python train.py --arch="vit" --model="image classifier" --dataset="rendered landscapes of hills, water and sky" --train_examples=145000 --image_size=32 --crop_scale_min=1 --horizontal_flip=true --translate=0.12 --rotation_deg=5 --targets=["light", "water"] --num_classes=[4, 2] --norm="rmsnorm" --norm_position="pre" --hidden_act="relu" --mlp_ratio=2 --head_dim=32 --fused_qkv=false --bias="qkv" --qk_norm=false --parallel_block=false --inner_norm=false --moe="top_k" --num_experts=8 --moe_every=2 --expert_mlp_ratio=0.25 --experts_per_token=2 --shared_expert=false --patch_size=[4, 4] --conv_stem=true --layers=16 --width=160 --positions="learned" --pooling="mean" --label_smoothing=0.1 --loss="cross_entropy" --head_dropout=0.1 --residual_init="none" --optimizer="soap" --beta2=0.99 --learning_rate=0.002 --beta1=0.95 --shampoo_beta=0.99 --eps=1e-08 --precondition_frequency=32 --max_precond_dim=512 --one_sided=false --adamw_lr_other_params=0.0016 --max_grad_norm=5.0 --ema_decay=0.995 --max_steps=13200 --batch_size=128 --epochs=11.7 --lr_schedule="wsd_sqrt" --decay_fraction=0.3 --final_lr_fraction=0 --warmup_steps=660 --weight_decay=0.1 --adamw_weight_decay_other_params=0.05
Rows from block 5 of a small image classifier, named by matrix and row number. Rows with one number within an expert belong to one neuron, the router's apart. Each number is 500 + 25 x the weight over its row's rms, rounded and kept within 0 to 999. All counts start at 0. Numbers have three digits each. After the name is the row's rms in percent of the matrix's.
Before each expert's rows are labels from the 100 images, of 14976, where the router gives the expert most weight on average: "strongest on" is what is common among them; "peak on" is the class under the peak. Only what is clearly more common there than usual is listed. The data: rendered landscapes of hills, water and sky. In brackets: how many of the 100.
# router: router (model.blocks.5.mlp.router.weight, 8x160, trained with AdamW), inputs 0-159
# up: expert up (model.blocks.5.mlp.up, 8x32x160), inputs 0-159
# down: expert down (model.blocks.5.mlp.down, 8x160x32, transposed), outputs 0-159

# expert 7
strongest on: sunset (94)
peak on: steep ground (38)
router.7 099:531498501468482539518478489495514536473499496517460512495536492526504497484506488491513509463542548521513553479542476455508499503542544520474519526505538508470508522535542506523454451492509479534474460488512487548460479511493508490516527524470475470486513508525486474519519524507525509501542486466468496520529484518499456533506497532476482511510471501507531522466521523467477483472461491494510541501520510466532545515531532469484469519506538470467451506527477516489507499537508494
up.0 091:493506474535474497548502496514503484546504502462519503485453512494477484511523459459523479537495499522545476539531520491486474492473520534482509508517465462504495505487500494539491536528537483451505442530493508488496442507540518494447495474541520465496483501478521517522491498526483517488506510497471494496521560490471467496506481484516498471517526503509490466492492494519486493497507496500425504512548531493452494514482501572460516481463495482483464510501526483517511475493550527
down.0 089:518483509486480510468450487436494498513511498526501521452487478480492521530472501483503449514526522501463489490483500511489517482484466474497528480464500490465508523499500491471533497503459488481506552481546557506507496513516542490477471495494462501507494553523445489530482512469487500486504492516529505501540489493489462520492497509513457521474505565488507549534514456503498492487515503519556525486495483486515460521503459468463485488460512518499511496471431492465502453482465495

# expert 6
strongest on: sunset (89); red mesas (33)
peak on: steep ground (58)
router.6 099:531489493466495540530475479495520526479496499508459505493531503532506497481495511489519501456540550527530550483542490457502500506534555516495527518501525511472513509536525494529456455496513480530471480492505486536459479522502512498523527519469474472485501516523486471514519521499524515509545486461475503520524510527505450532485499533474495489519444498504522530476519527475503486475455497493518550514535489461525547517512529469477470522509548461461471509530477517486510499534496493
up.0 077:513498513501470506504516532566504538486463467501518522530463537505510503479514476473576459452509499507459524506503496515501536491482457492509508507521521521461504519507460519562502501516524504488481450473494485522523490488469499509502469552502525525480502474490522472497497523494532551454485517450512509478497452487487479501470466526503504530483469490558491538523507485490444538489483483510501461489525530506511528536526515519503483504459487505491462512502472482494506504473503529
down.0 089:488521512538468474480478521499532503465498479430493497517511464450480511509490471515536481489488507468498501527453505487519504478529528518511495561520493522521505497506518500493498540502470513476475509497498529457532512488506531478514515531504492490484452563493423506493505533474490536535509461462498472460491521486473483483484503485526464521555521515493462462484497502487510482479482563510566553502486487483495478504488544496509494487505495525495490528504497517510504468533519478

# expert 2
strongest on: noon (100); water (77); desert dunes (69)
peak on: sky (100)
router.2 107:481505508473488534528478472484519494479511481519459535519544493526492496488507474532516456494536541545509569501537505461478541496522529476507511504533506461472507491521539541532458452461503482513479453535526486530471496533511516477524531505466480475475529501525484470484519517465478506482553493444516493514488488524504466525527500527480500489492471513523504534474516515482443486452473497495464535486495473488500538516525519465507467516501502466498483498494476491485502504514495490
up.0 100:501534465505475478461500510525512513472505566449506528532433535507489502467524495480496500548515511531462484472487455482489556486464496494525507524532547488485507508519519465438505479519526499466537455498461512527544507510493493499501511532522482497479518508509486499461524520481520500479510467478497548500452459504499506509491491493504494495490483503490493522460518517482512537522479529497498505445528500491467529495473518526483503503473499491433498487488548511482501550522501483
down.0 104:505515479534502496487531515478522550483494492475498518504491481514461472478492553509530529469492536494507480452492487501528506537509478520520502506524527553490516483531511530490480502522521561499527526539459516529496519500510529470522525517493522495489466494513549541481504515537485517492491452527497499484481523483502519474454521488491475500519543474544445503484515482486521508432508529519470492447498507465561501494490476512519514550519477500458528471542485522477503480505515506